python train.py --muon_scale="spectral" --final_lr_fraction=0.01 --weight_decay=0.1 --adamw_weight_decay_other_params=0
Rows from block 2 of the text encoder, named by matrix and row number. Rows with one number belong to one attention dimension. Each number is 128 + 24 x the weight over the matrix's rms, rounded and kept within 0 to 255. All counts start at 0. Numbers have three digits each.
# v: attention value (text_encoder.blocks.2.attn.v.weight, 256x256), inputs 0-85
# proj: attention output (text_encoder.blocks.2.attn.proj.weight, 256x256, transposed), outputs 0-85
v.73:132128140153146111136117108142122124116092139073145128116172152133184125110126116125137108146140114144156141140126181155132149162135141166099121116164132154134133132154172138079101151151107112104154157173123092167146115131161133122127127120133122103159131122
proj.73:133117129127125158156145141124128110126162115156116130139146100140098126135156129126109133121125149130131121115113109120135115107143120113129145139115156126119103134088127126133119119139151146123126149083137146121132124161109123153109118135112139125107148127
v.74:117109069072114133090090151139147151110169168154105108153136135173116136146128134155140141128143155113137109091111089096117125095141099094164134125134169136117122117105108129138159148138145152098111147125147192126110155109098102109150166119087119126131133116
proj.74:130123161142154131113141113131116124140113097120141142115119130133129142128119130118125090125136120116136134129133143153128142145128119123123126140134115109113118160137138133115132127128125119128128120113114109130124124140130128144122127136127128115119130143
v.75:076122102131130105104106124165125148105079110116185112135185152119166136135126113103140097171163122139147176101101184148157132167123149142111134140134143141109155097133171151083126192160120118090146137134120090115130133143152135158118168095147115116143123137
proj.75:143179121113174126181155159113149098161177110181000118105042099121120153092127141104098121108062125097067151163152094132110136147165133119118105102079086138129139150136119103142120074161175169194074112094115110171135107169044104152101099220152209158112138109
v.76:142140135173158074126135138137112096142076134088094141091156086063152134116103122135155139133118126166142122166158184173138141151113136124117176132146121129160136129105157083097102132138085119125155116157128105158111066137141129123114119146160118131141148103
proj.76:133125118143116176123114154140138109162140121147141136143126141158109119135140123119099154129120148118106137097134077105119118116170120126123161118125149116163108132104119141125131137142171147124146128092127119104129143154111099143136114122103130149128104147
v.77:063110109071089149107127121145151147156125111176211096139128154158091144154150127114109130134164119095133170094113098103134088098159136119151131160115153124090120130123151173117146135126151133136117109067124140069157155150130118142136178120097076108099105194
proj.77:126186125134190053150178147106135109121120113170015154112000115047218134064088140115144093129098078119066126171126167142083189221082138128127016110069011137129165075230135130154130113124115128184054095195119105207071100117090116107119094190182211171145163072
v.78:120110138125132149158114104136126136154115120101113109144166130141120123161123138123129119107127123106170134142146123100148143124146162146086153099143156114125105127146156113086131095134130142119122105109137150146141108139115103147154114129149151095131112130
proj.78:106135116106130127127153122090142132104123111125102135142104123113128094102127121129136129121113113160134102138131121130116146132089109105155108162126098159148113118139144137121112143131094124121122138139140135134124116095137143103143141126110120132120136135
v.79:140120113061122170127134141126092140137172159180133140117053151185076154124135139128102116118148085129084129100061062113127143089112106096158083128114130106119096131124107163166156099093162090158097149116133109103141126105088167093135126130104115129087115159
proj.79:119096145150138093127117103124126132123112126104153131105155111110135146153144152156171121129142141119143112136144178140140100118117136124126111120117147110097156134137143115117113131115087120115135121152140136143125147134163138130113157094123123102131110114
v.80:175149154173145109134118134144147152090121109060111153140202149110142123130086129142151082095072159132169105136122164126111138150144122152129112097161106181115145114137130103101101159151100140101136146147126119161119136120118112138125107119150167123169159083
proj.80:126158100098113149125134114102148120127120107148128095099133109122128128121158095110094148137127116153142143135131116131103151104109148154128161131135141112123104128145123143143138134131160129110149161112126131109131091139121135125136159152108121131141124146
v.81:109100148114141126129144127143114133152131122119098132142139110133139121162144096169126152106137133146141145147135106103146125125145144152121142109163138097144107129126098136105153123126137128120110140122129151154172107147143105110125127135132128129109137134
proj.81:124124149130129135122123121132132122123130121131124099138116133113119132102115137140141107123140135138128112104117155118113131130119131124139112137107125164113146124128145143128112131140099137114125133137144114120114149130118139122145126119131110122140105115
v.82:159127140135175127153125145131142127096118100083100123114166129120143112139112128146138154115089166116174113144150110112137155130151129133093137135139149108127106122107103088119122111117124147114138132121120153170123145126128072123141115144161158100188156114
proj.82:121137126103134125106144113131146131114129136130128122148138126158126125142105101125122135130152113161128108129124146110126151117084104129134135126121121154137111146134142146126109146118128105144147129124137116118132126116151146106129151118130099128113132145
v.83:176108130115172125146127130143120116129134115076136109123125126140116135140144132151129139096119127136149138137126121105160162133139117145083120109135144114112092112104098106112117112119131132127099133114118157161141111134150108103167073166159158105153125116
proj.83:134131125114133139104123120125126116109118140127135122113126134127132125133113103127120144129143144152140098138130098114132138107081116132169152101115112148131126150135131135127102149121111110125143123135121106120132119115139129113127164094118085147135129129
v.84:125133133139112141144150132131088151134087153128152161115162115151123146145149126127150124160154104142140153150120150122158112140148143127131123138140163106141112102178134154105148135118129116151124111116152122124142101110132132106107141093095101156113119133
proj.84:124138126140163145124121166140136087138158112151101114123123131104118122126131132120122126104118128126109122098148115134093120127169123113109123136133114139119135146107126130110137114190147140133112145098106128136123122166124151147128132171140159116102141109
v.85:159152143108115166120142074115158112120119123039092112122178128100168161127074114137084092074120142094188061141170113087118139138122135196128114105157085129120151174135114129118120089152098154148206142110099075154204187135121119184100064153162161089126105123
proj.85:079059054105073123131160050090185255113105157092196186157234120109126075138134036200168156194083096238180057096000235093192162092058197075135110232171177106138044000172129175114106215109088110118206160255114165159070011084192183000103218038085143153148216113
v.86:116157108138118097119111156127141155127112139139124141135192119104140115152130157139162158133131139117152122152174106134121077134170127113156141126140151159122159126130136113120140137143121144086148117089116144138122148118123111156112146102094119145126107113
proj.86:138125125135141151112138139116140135156113096133112121129092148120134135095144125123108111133098127127094138119136122141104148149131127130117130157127093120129120112163138138124142124150143144132114139113118121135127110153107135118149124156152149133127140139
v.87:114159147139143107156110104142127140091100111085086122119168114069129131105096120107130125154085131135166091155161139150147124141107124128108154121142143139149127156128142086109102096110086148103172096165141131126111128135135107160116126123124114120163122103
proj.87:127119108117101131125143121106148116127111116128138160137142134141123102130127125121101134126106104145129158133120139105114142126129132120123126142125097143135121115139128133146118138116157134128137137123133152125127110104134125123130144137142146132117150150
v.88:110145132125151143157135088153133119114104116117155155141142107119133137140168137131133141132138103129148108165145138108152105113115133140120132121113141109133106149122121129102147113119128128133123130100133115122144117125101113165095126125104133146121123114
proj.88:140130111129113142118137140120147130133138139116121119146119132119138116107124108122139135112115133155102123123140107137124132128143130109121115134133115147143143112142119144137118127144121120126123120117105127135109114112124140112157148141136124119116151129
v.89:126115109105100116135107163103112135123127134112140144112114131118106119166121106133135181141110171135160098126143097103134107117168101112172149142112142092139116116087107090169132122132115125109115086112144152106100145124121109126148149110128103176108121115
proj.89:127133144135130120110126119122141125139124112150140122167125131133131143126123121134120120126128117114120145123136134129118155129117124129097130124125106138132137144148122137102144126138133140138123127135114120130143108126126142112133119143131145131124126134
v.90:109140147173071110127142136112119142111122130165154154114155148163118104119126121101148133127125149121124122127154162152133088140119126138167128135114131117129153140140144137157137147149139133129137118132150157096117170130159145167085168082118102157121111118
proj.90:132140131133131143124126157123137121136144127136133126141114128103140136132121131106108095141138106114108170124112124126134137146161138123097121136137117126116142129137101123141146104152139137140128124128095140127131098137101130131143079147147166133113149117
v.91:123104123089162133114086134124147109124121130112095106118095133128090125125122145122138092151129130102143122105112102122122125116120140142097148116110142159131129121100147120109161121142131165126145154126136139155112118147093107140163120104129160092117144117
proj.91:127125118116122109131148110133125129098124129119129161133132131148109123135111138136102154127114134142137132161141154142127144123119118113137130132126124121135115140131134116137119124114143127125127135118130124120143125127141124136120135136129142137142135153
v.92:118128140099150120131103099124127139099126146096137124139145141153110136123126127146156152148115136120163114131106115132144126168136140137145129117141183129115102153151128141098144110130140120112134117134148147147109156132113117153144125110109091111137144152
proj.92:133134135132125143124135115110131110122121113142125145139134134122134123120128135136113108119101130140134124122135159139121140103120127103100122150124119136114128127125149133129116124128120132140114142121122135129145109132140142124117149142133159130100137131
v.93:176112153099140149122128132124112123112170125119114133136113133178104125124111096132120094113132136146136108118086116120120179104118131135119126114141130128128092104156094128130121115130147128150092151171137145151117108110104112082152106125125139124176136124
proj.93:131116126117116111137126101142114135107097137134158111113170127133100136144131133134131137123146140129168134127130140148123129119111135152153143122115171128099128176097137097128136149113116109107156133120153135117158161116161135154106154115132087115116115126
v.94:118130113104072132124157110131113117148125136144136144106108148153127140146145104110112134132139132141122156142129124128107108137119143135172128142132115106145136137141115127130131129109130132132113121125144127087143117148155139113121128105121115167105100140
proj.94:117122155147135156120113135118126132145130141133134116142133126108133136127131145152141109131125125106123132105134126129129125144149116119104114152117131131134135131135139125133139117161128146122122108143124130138123124138113132132132118122129164138121110118
v.95:161160140148128103138145143124124151120139125126098142141142143098136131110087132112126104125088120139113100127130149159111118141124113127151085112141089169124150133132130113146096156147102128125116144143107102144124133112098152143107125136132137149136136113
proj.95:127116114122099139131123105129144131123115122122150099094145119128132133128171116137123135131131135123149166112122135135103127118139167145130163122143163117109131111134116137133146139103147141106148155120156142111129136134132114147135121136124124112149100127
v.96:046116151091170141122091149097160155115157104139107152130114111104109126092103086178073131102101152121050131157110072089136128091154114105108068114169124123108152112127088127085139157137152166177088115090142102155149109149073099125130093191167136143115101158
proj.96:035156158150083128170114095174156126137095141131250105119175188112191123074161106133188155136149155174209122066140173166081042118042181154184166120069125108137107137096116121175123186146106095153149176155117088143158114084149144202129208055067104150131089127
v.97:160127142106139135120049139143145106165174108095095133141144156156108130141140122149143145110124150114134117142133115118096152166169098138129124087125161148132133139107112113065119127169172157087104134157133188144129148117129119129215108155124131087175147120
proj.97:127118111119119139131151128124138135131106142136126144144120129111127124108126130131132118133133124138125139119116138132138112103098128122130121140134114126128139141131147120156122123129106108147130134114111142131125119125126120131102133125138122137114117123
v.98:164117145144148110182130131101124080124101093112163073129123130166149144138158120079144099190173115120139172139125186139157117117118130151131153150112092129081158132113165120097109090130123092152114132130095137109181102133131134161169105141157137074125130161
proj.98:136136051084112146088195087075147115126086141119040152123139114130103137113145163178102122139097107079159103156134099120073181137146146140168107176105088136160158188133136148169116110117112128131192116136121157063168139129116177092073129127082162139099158104
v.99:089071154101077127095106126163172133160149142087139106099168144123114117108092108142108154131139164121167117084095158130072089140143151121188164123095184103150142114133077136171132166153111194121109166156126114141121107117147123123154152100131152167132127130
proj.99:155169141173130139149139151117136153112121132140102136177144123124147122135111125113145109129141128124109145130127138103165151156132118108092142140125094132112138151132118117108139135109134097156153125117153135107132144111090105118116103111132148110109121121
v.100:087139141167100135140147125112104124123113111155128138101130113088109131119121147159101173140107123104129119138147117126108128128127155111146175129113177114184175151118098154164140135146140140150108116130147105105122112112107089114104139158097113174099110133
proj.100:149123130136140128105137106131134121104149142125118127111152150149131124135133127124131127122113136139127116128123150133132133143118129122121121130118100105113126121141120104126117111110140123122128128137151151125125140119139151126138106113129143126149138108
v.101:156132155132153125106046100134119089135124078053094145136127159095099136120133127132128128101108136131159102121137159115101134155126133156126149113171158127140091138129098143087138122172162139073145120182134103122124088146123103122192081148112148119177162154
proj.101:135117105123122126130135126133148143128118135165136140128115126127132105133118125140107159125104129143101131116118139144130121125130114133116124110141122114133128119133141108148121125137129136129129128104139138143125137132141141128114136151145112143126123125
v.102:164095174100105141162123118136125141110122135156181130120147143175116138106134117159120163138095137087146116114110113112146128131123145134152153131088182096158149119114106147129130156132129158163088142092145124131165131119140082139125149116082111147086124132
proj.102:157144122133135119095148109110146113115128100127091142136136149118125124149143138126130127132103138146108151119119137111104132134117153138134115146101073106105127143138115130137135108131127113115160118141147134117136149104131162119120110121113142112113142106
v.103:117115126155133089100126124173161138164121163075133145108117138100173133132128123117143167125141142135163114130170164165088077155122144142142180093161100082115139144152144094123102129124129115076182115156093066161104163148162160155128107130176093113150124099
proj.103:096109129153142123185123116121089119108127131148131113135125100142113142104108084121121095138133126146133150161096104126131162133166137101097121118102134154138118106112115150112135146126122138172093132125132139125143110124094093114154129130112155147149136149
v.104:163143128197157096182133127109097084129098116107141065123146163117171143138143151058159125210146123132166158151197171178142115120121153151145169152129071096112176185111178107091121079133091062106176126140106123131125155108138157221130116129158114079141122161
proj.104:139110063067113128103155118090138118137092127112093151115131109141084153111137130156090079128134105097164109158103095108086187130138119111146102165103096143141119127135120143154097123113141145141118120119100166088174113144110147090125116147101186129122136103
v.105:116138124138126106111141106153130163127131134141097183142129148105153109123126158139148141105083136138136105140184118171122110107118129122103096134166122099143114156132124088113117130117103113109155109146134091150104153147117133175071134146141110144144117086
proj.105:117131175129140118138079128168113130109157137135188111119120142127125130111133080105115148122145154168122162116086084109137128122126140127112129118104162138140095074104114146111163186123136132134074160104147096179108118124117091126179156117154103105167123156
v.106:112140109153103109145142122104149129147113127112092083097052117094121150134119131139088083193145085129083145150111150126131104074110111124147128165083088137116139111131197137149132072102087123160188120179114139088115123128122180111121096120144141091107143125
proj.106:115114104107131157108148141107097119137108137123107132137132074155142122124112153110140120126124123126162080142150093136118174159162099106121131121160131132120108118144137143126104109162145143115124109105113165084134121157152112106137137144138138153148122142
v.107:111126180104141121139100110133102114158150111091117135110123148129126125137127143117115069136129136152085164095116153150119110123116125113123139119111100125146137105133166136109143121136141115126137127159108111117163098153126169115137099148154165088165188121
proj.107:142121111119125141131141141123133113134122137157112109146133122134148112125128131139127135131122137114133124107139125128118116113118112112126123134144142119140126129142132130141131110140119138114135122117125134104109134137118122120135136142128108137113118132
v.108:070150123096127144062092151155084114157123113113116182114128142079134120094143133119119120070137154132102143091153118194078132171135102078134126136147097146108129132149104134167152182152177109081124131158120101120147153132122154142120165131137110133164163111
proj.108:131140148138134123147117134136129127116157144149148122158123122135134121177120130140127161140116143122097147105122153113155101125119139157105133098160158106103127122120127118124123106109119124151121132121161113135098131145127140103115114113146119134119119128
v.109:173123109146119116132115135128099169085103101149135135165140125146133097133112158142148146083098127130173075117164112101118112114104117155122120135176168136140116128120143105119108133118107134111149098103150136137112157107143108140090132103100093134123117112
proj.109:122087142125146115135083116145123102150140098131146121109095123122099135114141115108097129141134137161120153137106134137124140083157122115102117095136141146132104102109128159122150137153148147108079153138109102157123105148129106134171143168165092107177140153
v.110:140161148140130153121083136125114098120109103082079134131147145116114155135110145130098106105094168117112150123123141145126137146124127154142151131158123158136105127128102123101141155158176133084127154169144140090141121158094129112147102157140136111166182119
proj.110:142105112113136144133126127134137145148130128148126133136128121121129092140133139148136155124114121125124106108140132137118113116092111125116123118165131095126126114141151112151100085126126123137129129131125137128120134132156129125111133139141126141134120110
v.111:145106160179146133164183117116111108129107111097140089125144124115138129153113120107125112153127118155148132130128170102157128107118179162114170153134128089161154109108132145112097084136116139151156130151110103147128057116136126139127073111137175111118118163
proj.111:140133109120122134119125129103139138130107119127101136131135134144123134091133129124128113124110119121153121127122120126096160131139093113134131140120108147144130136140136121130137131145138144117138128114131155108147144118120120134137130146124137131116127135
v.112:125102150142131129176180087095119128136122158150117106076100081180100130143119120141130131150108118131112146122136109127175102076106137151126158108093138077164124132105159110131137113102094135180102107104144132111128122139080120143110160135128132164076136140
proj.112:129146120125126105111130135133136132122137130130118128130134157130135145120142148115120103122126125121160112140143112126108141146129116114147124152106106147113122145144119126119136141130135125107136123124114148113143136113136127142145122134116133120151114131
v.113:074124122066086128095095102151160155149149159167149164108083101124099130106135130161098140124127130076087138105094111154104127114110108116141111113072123134118150123149161106166149165097119157142107145114132117095131156138116121117094189133102125132094140104
proj.113:132129163151130121142129129143119117112158130128150121133135135121157113144117125123148132137126149144114140129136127121158106150137148114126117125115136114124122117120104146119145127116121101133140108127145104139114132117118126127142114105142121133131120124
v.114:071150126128103127128145124152158135164147164151113168098049163094166169112136151094120061174154114118062184130078146212129112120104087113146069152098052142109112113164168123153160130097119090126143176157095055080139142158135204125077122140149142090146139106
proj.114:130138133135130138128110149119094126128123151116138107133141087123119093152111114142131158120150141118130112121165100116136109171132149135124138118143159103117136116149101133124104124131120120127116106118152133146080126122112112108138134110142122160127104110
v.115:151117132064130141152165138127142165092131138195170170146168107194135127139148125124140156095121158094122147134093072117157163128125123104107096118108161146114137139128103144139118146119130137171064129063154159142140155118122076122093184139103112164107107123
proj.115:128144145133143120104121124127121123124151120120144122122128153116130150137142126136132141135135129132128130118137143123140088114126156152155129142120128121135116131127116142135140128117119113120146130157117096156125129121140167151131111112120117096120140120
v.116:177106126148144137153126142120121143068157110179149121171127124224121120159118145135127098119126138135126130141106101072161137149145094149086089111115165166102112079142128106097082127141147137174093142072152207113150123125138090099172102157116125154145116101
proj.116:127110093112141121103146110109132128131135156113098118089127130108133129124157151158146139136110115127132103125161144170102117089102123140151125144156122132162154167131166136146124104136097116123153137167113132109136123148143144127097140128122094122140141121
v.117:081104117106161105114124136117143165087139163163153133149117072152124114128123116146119149123144119113148087144130056075145127086128110072087112129122151122085129088132103106094127107123114161165110094060123144171132132145135108122118119118135120139121090129
proj.117:018111140165106152229106100153114084140081119080191096119161120114140167093181127104149107144145133166181145140125146157061152128138142105156158123090109137139092153094123189149132165147135120150150157150136099139184084084157124176148161130133089145163155168
v.118:072100165132101119091109097156135113160134126071123150092195150087146120117097130143110157105110167128151127069148171202069084163123163123168179087140139091159173137145096134173116174139133180076143165173090051171147101133138117145136144120145137173150168078
proj.118:152167158167133129160131136137144147086142150166134120162143133147143112115102086106141111134136146140099183129089129109171125135153124108095133124106128117114135131122101101107153144097132121166113122101157125122122138110072103109145106113121146115110111141
v.119:195120125129115158185168127092095120097104113159160082104154107171111143127133120114135126161098098125147108096154175109177145114083152157146135164111157095163128151097154136142122114098102103133141121114154125084122112114141123152107132121087104121069111149
proj.119:212118117107148124046106123133135136163137090136048159155082145152103138150118150141108139100071116114124142149111101107113150127171128120119079138120126167096114101132146135148138105149149166092117138138117158138128166164125140105126108172164155054152141122
v.120:177138166121171154165091146113082088145129090065130126127160143165116108140127106091123093125153147138111135099109131086155184137137125126066165120146131125151058097072090130096123086157191124124115112146161157141129094123106141139183082143136173099168129168
proj.120:135114097099126130117152126116169146129102115146099143134114134126135153121149149161130130119102096121145116118136128140117115122103103136172123131143108117150156152143160116144117116127115130112140117116118152116135142129154135137106132137138118126109116131
v.121:068130158163135113112126117159119101184107113075100128100120158068155147117142153083143132176172141135121164152182169227073099151126153101160186145128062099119169176138131118134113115124141074094175121190079040134117133148156176178128109172199112110187146128
proj.121:135126103125129124157147127107106133113139181144137118144151111146118128110108089141112116128125127120137137143090101105146146145140120125119128144118148133129139121137115120139110134101105142171110140100150170120135121138081108112139128104105163158108116110
v.122:195148104156081138140170090132107111133089121114092093133158136145129127161114156111144136128090133134185088116162198124156111137080169198136177154131172094165109157096154104162080103112090111113188106173154137096091128120129141139086148073086117151129168108
proj.122:215099152104165136038106180106077184148205107128066137130043110141097127109109111095099081116075113148058153191110018126150186122204099111094077069140149178119097087119142130069132114132169157083092110126117151141129139165138114074150098222188151060159156163
v.123:111151129115141120172147158096113092126117123153143076092103107117124153117142113123121093211157105119074174142098122131134138106134110105153129149074073134113151141120135150140166102113105096147124127133131144097124130101098151139128131141128117084090114178
proj.123:117137096099110137119151118096139115164088135092116161131143129138126130152112169132122118114131123086177085135156143131109142162111131135158126159121114138091135136156118139149093100135138137116146118130101150093151129130137163129098118114113176145104118097
v.124:107064124170089081047090095145104122130056152036183119140141106192085093178119184138126158123134159117220087101120172127067152105108132081119255091111173154100095094140100144136155135144120155112153097186117161111149112098171107076133165094074144167174154087
proj.124:055057000154181173250230124035053038042069121112042091225180037086136156180161116107116077255115055091122113222173105078185195128216103116080107216101000129138139182094145192148031000145080100227204071159096229064059150115203153035106077201166175145115182143
v.125:096127122171111073125165110125123123119073179134148101096053100092140141143115142156085169219113114116168090160142124157153094053103125094160216156070129102122155121139130128175146097088047116157169089140122123086113131101133120141081170100088108150088122129
proj.125:085109060144151149157130115077090075135090126065092147195189084167097158148150156098122081140130095095178137174143126078118239163189096097109137161108049164103108135127105169114108092178175120177165102161118179087139123150173143061152097161128209143121177135
v.126:077139118117183094131111150098133139076096139115125125141111075115122133125124093152096146153133118120145106193138102092179133086129115107102128152134117126080114094135102108075135101131114126145114115107147131167115112136093135130136129147161136119108112174
proj.126:030141105133096124210164093152143088155093126094180121122180141151127151094174162141147114120142144125194104116128143148053155135108149125164149128078083142127131159091119147160118145148119114170175126120112130089172088150198152137106152109095119149144159126
v.127:161162124163127107170144129091125162071084119123116114120098129070150145120090126122116113164104090104120097165144165121162123087082114142159127191141113119112102111127169111129133096090086077153188113155153054111091146123119159144094089125129093093113129163
proj.127:120074106104132127124091117141111095165115109115148117122131099150105114132133130114104150110122133150132121140114085130096149128162125144103131091134143123155101080133133165111127108178168171090098122135117148153140097161174118105161160155140144152145148135
v.128:114121118072117142065136144110097126126127117148124124124074128161146098144110145113117129158134067129105076102121096104125167130146135140109137107152114158158130107173107134140135111136152140133100132132137141166107147099086122089123103088100123149159112077
proj.128:096092103167125086119128137126142134150145172141155164170149133103135112153143122152184206101123146147107137115182160182157109147116123131138101110168135160137122178091148160114131159191141118096105133094108138114137158153169132161144164088152086151095069187
v.129:135135144126112145143144114112129150122146127131152118128144124128123117099145115113125104141145116112129099115151136157132132094122122125132113132143100123138146133151158119134168129106119093144133101127117107152120125101113133155110156113125140120124126108
proj.129:113111110141123126104131147148122121121130133141121132147125150124121133146127120125148122134122151131116134124121143116115106147147111133129132134134143137121128139126123136135129127125117149129135122126109128113119123117147141116127126134117095144127120131
v.130:119123099110113137114132133136122122119132169116129132134138134115130124125088122128092140149130158124105116114116150146150128148102119113152124131157121117135137135136101141131123159131131118139152130154134092126107123124143166123117127100151140147108119129
proj.130:137143157144116117139114109123125142134135137137131121130147129145120140118147133134126135113127127132140143124131118126115128129142121114131142113116109140097109145131123133105144112150122122123124120136139125129118141138124102128132130130124139135137120139
v.131:097099142123120116089142179141123131123140113143150131158151117166094104139115140126157115095137123113117108082121083105105140151167137116100121076115129181149139146114099151156174134148143166129088132071130198145147121113104082126108142120083148116158118082
proj.131:142124124117119132122121113128123135131110139108127144131108134123145136125146124122131149132143121132166122105139155155138114105124127141141119128157121099148128125133146118096121141124128123118146131124130107138141141149133138152125144096140106118124109142
v.132:121120127113108141095118151147132128133133151138144134141106143137127113125120142115126150154158120126144090122124113148102145147154119113173155104145140147168149156156139171138134138148134116139124132135136111153120155098135137142104143094087128168126136099
proj.132:126131127148122106107129105103128132142110147134124131187139137131146120127136119158159135096124133153154148115150159124147118149130107121096138142141087124092113141137116122115138118143125124141122131125151157110130137121127126149164129108125129137099091145
v.133:146132145172131117186168149138170134129138112152168118156161125129089123166175124120161125083131168118150170125134119113114117148139139148128139125108127144092125167071119115115131124128127123143107133038129184119158123145149105181126141168134135121103122156
proj.133:147130147110130143110126116124122109103102120090092117112078125153170161074139132152092093174143110119161119137095123118108118091146121105159120154100131086164141087149153124125125126117119153135156141190133100134154115106100142114120114129105132085175179088
v.134:164150096160124128158140105129142121114130137148154129133071129128150132125141121101108143164102140147153142153128144133154138142119131155129135154134116103104103070152165144139084125120135109129148131139116096099116119126137129125141136119136130186127137124
proj.134:143139123141135133095121157097121113118103131120100119148139111123110139129119134128132123120101126131107132187153111131130124133126125131133135132102126144111120159124130127157118104145104138151118141141136142097111131144133152116133111141133126147140140130
v.135:170161126121110134138134123127142085152089077137153065110089115171121156144132129074126104124114118109159185146128122086132132135147158152121157128106119124104118098103124112147093102134151146136146115108129121106117140140095084160142139149138120138149106139
proj.135:119118037173114142107109247129215112055112159131033205102108153114119178123140189161047136216073136114171075223100114151098098170124076160200064143136130170136125163136143138132113086145131145093137167145080162102156134185153238108066100124157155098148156089
v.136:139151086155107105173151083113143100116141169126127097173144131067163140121144128123129133121110148139120166123128157133135132149097119134149166162131103122100148141105132132106110161124108067109168147139156087090131085146144203153135111148187114112089156160
proj.136:147145169150131156132119117125134119122127126121111104096125118153128142118129157120129113143131119108137127139122109116102122122155142117116134137096109116123129101133130112153129108136114153145147110180120126133151123121124095096129130129091164133159139112
v.137:137138100086122134093078130127119119106114123130105148103066116153127142119123114089122129168110113121111116160111121124135136135131132155141151122115145132136118110129113138116125097123144139122137123171146096124083153131104149080136123125099116148164125114
proj.137:125114111161105107132113150114139121119137146146122133159152111114113137141131136139114144128095127137119125144148130139133135151140126139123115123134110143111115155117130133136110128142130119131116132119132150122109118155143136136135130130155138122118112145
v.138:119124134080121140106117096110108135132136122126124149104108130126146124108138125121100109145134102123122085104169104167131107105115119125132104142132109124143121130147166127141153104126127119114121131150113097148116135092103140123122115100122143112132127104
proj.138:102102109161130118108133135141126125143127135176144127159142127119131111172133114130164141116121156145121145127135150125120131142137133124128134113150160135103131139115118161132123143143136123146121133113134136124120131127150126126122143125121115146125113151
v.139:160107129134138115125117117130125107136098131107116117127137097137131126123148118161140141105119111148107145165137135142137120125128104153155115142088123115142123141132121128114141114119100146114141116157141094127104133148161166137114132134139121107114117153
proj.139:116128125127119144131151110136127135115125115122134126117136138120136133115108127119120112128134139117137134113120115117128127143125152118108140112148119123134134124136119138123137127118143113134132129119120132137127126107107105126119133128119146130129129107
v.140:115116114122140120117143134122107131135128110124117138103145148121127102151098118128094178134119135141126117142113123111152142130127143129120105134155138117132120100164108108120096130135148132125119120135121155140122117097131103087133108116149129129160133121
proj.140:109127142126141118132115124132124143155152152147149104120130123130102129138138114132147145124118134124091130120138121151141156113123125125143129120115129152124127178116134153123149127154132125128105116126115121127122126148129141132145114131135117138120109131
v.141:137168128138154108149170118113144125140137108097094116109156133067148157123123121105101132149104125152133154151168134171117093136108114125155136157145081105140138154110131091126100144128082094124180134134150098096122135128124170172112127154177102096124151164
proj.141:134126137129104125145115124141132117131150136149137130108132109148136154121125127128107110141133116117134121121109137120120142128132144106122144119121137130109127114125131129133119115147155114128112123159128131153136130121115145118133139126115156135139132102
v.142:130124150129161141176159112115111133130143109125122136110136121101131138122128110123106147147149144124124134148128122123144109111123133128115116143148137071082129131123135106103134117099122110122115102097107114137128127107156136139146119145173131102111100147
proj.142:111129135106135123124120136153113120146174136137149130105124133131087135147129123126124131142127143122106116130110125130119136129139130119169131124112145160146129125120134148119150133154136130114109137116108123133139117142105144114106121138115106135149166107
v.143:095108134177165112151121150169143155136142112140125129132177150111110135151134146156143158113141168127145157155116133128127129151116137137121099129141153121130126143122105109113114146154123157132099137089129169127144139149160087139130141130117120138107102144
proj.143:157152161076140138156134115136099142120139155108126127096113129142130116095131117145108111116136107124107117122117124132141146104132113086141141142080125106113141124154121102104149121100118104116113130136139114135136119110088144119140101140139136095142171099
v.144:142131159114107125148150104133133128135120137128146160123132127127137145121159112118146120119136121116111109090154110124107117114136118125133114124112113138121136148122167131132146109117117137127110126104113127136146135109090128168102141117111147116105139112
proj.144:130107127140150121097128134130120137126121136130134116145115115126157103124124123134148129121155137131141138135126129124124107123134122108121128124152133109144140115126129140133123144115133110130141133121122127124128118116144119110128137133103106151129111148
v.145:148160122165106123200136121141166118141110105141161085140151124121112156125165131088144109104137184115177180148140153128125099138121144137130139162095123108092135113085143109138110135149110137156158125093121117083137117165141091183145163173152127145113107163
proj.145:153161108115107166127110180130157090052111121111000163075076147160128195100107166149021056209087111108184085225059088087086132130165073136173113160051149118118105104172117099114116048083130127141162141194132139105117110133102234065091088168110198085195212030
v.146:153126149081139108123128112113133104125107106120116150120116113167116122127113104120119101126136103124112123117109117147130097103127106128132105114100130126142095106124159127142145089113126150146140094129125116130115136126097145120113141124124163104131142117
proj.146:109107105140127125121127143135125147119134135157147127130149114116126138136139133124133148127125130129142127142135132132132135125131154110155136116146137131130126150124125141136124125139137096135123143118146134140107123115142106133116127138138133134116110141
v.147:122113119131127150107101174137124120133115140117150107132150106174069112149116124155153107065151124133137143094092124113102143144151145139137132095123157158152114123098118143136146156135159149132122160133159138148125107138136141092152126123116121113135111143
proj.147:128133127132133132124139114115148126120098101121117129119124142124142126098136137102109123142102127104158141115118125125137124121119141150131116129126115125137115104132139138121129121115119145145149104132136121119128133122139100147115127127144130126108137128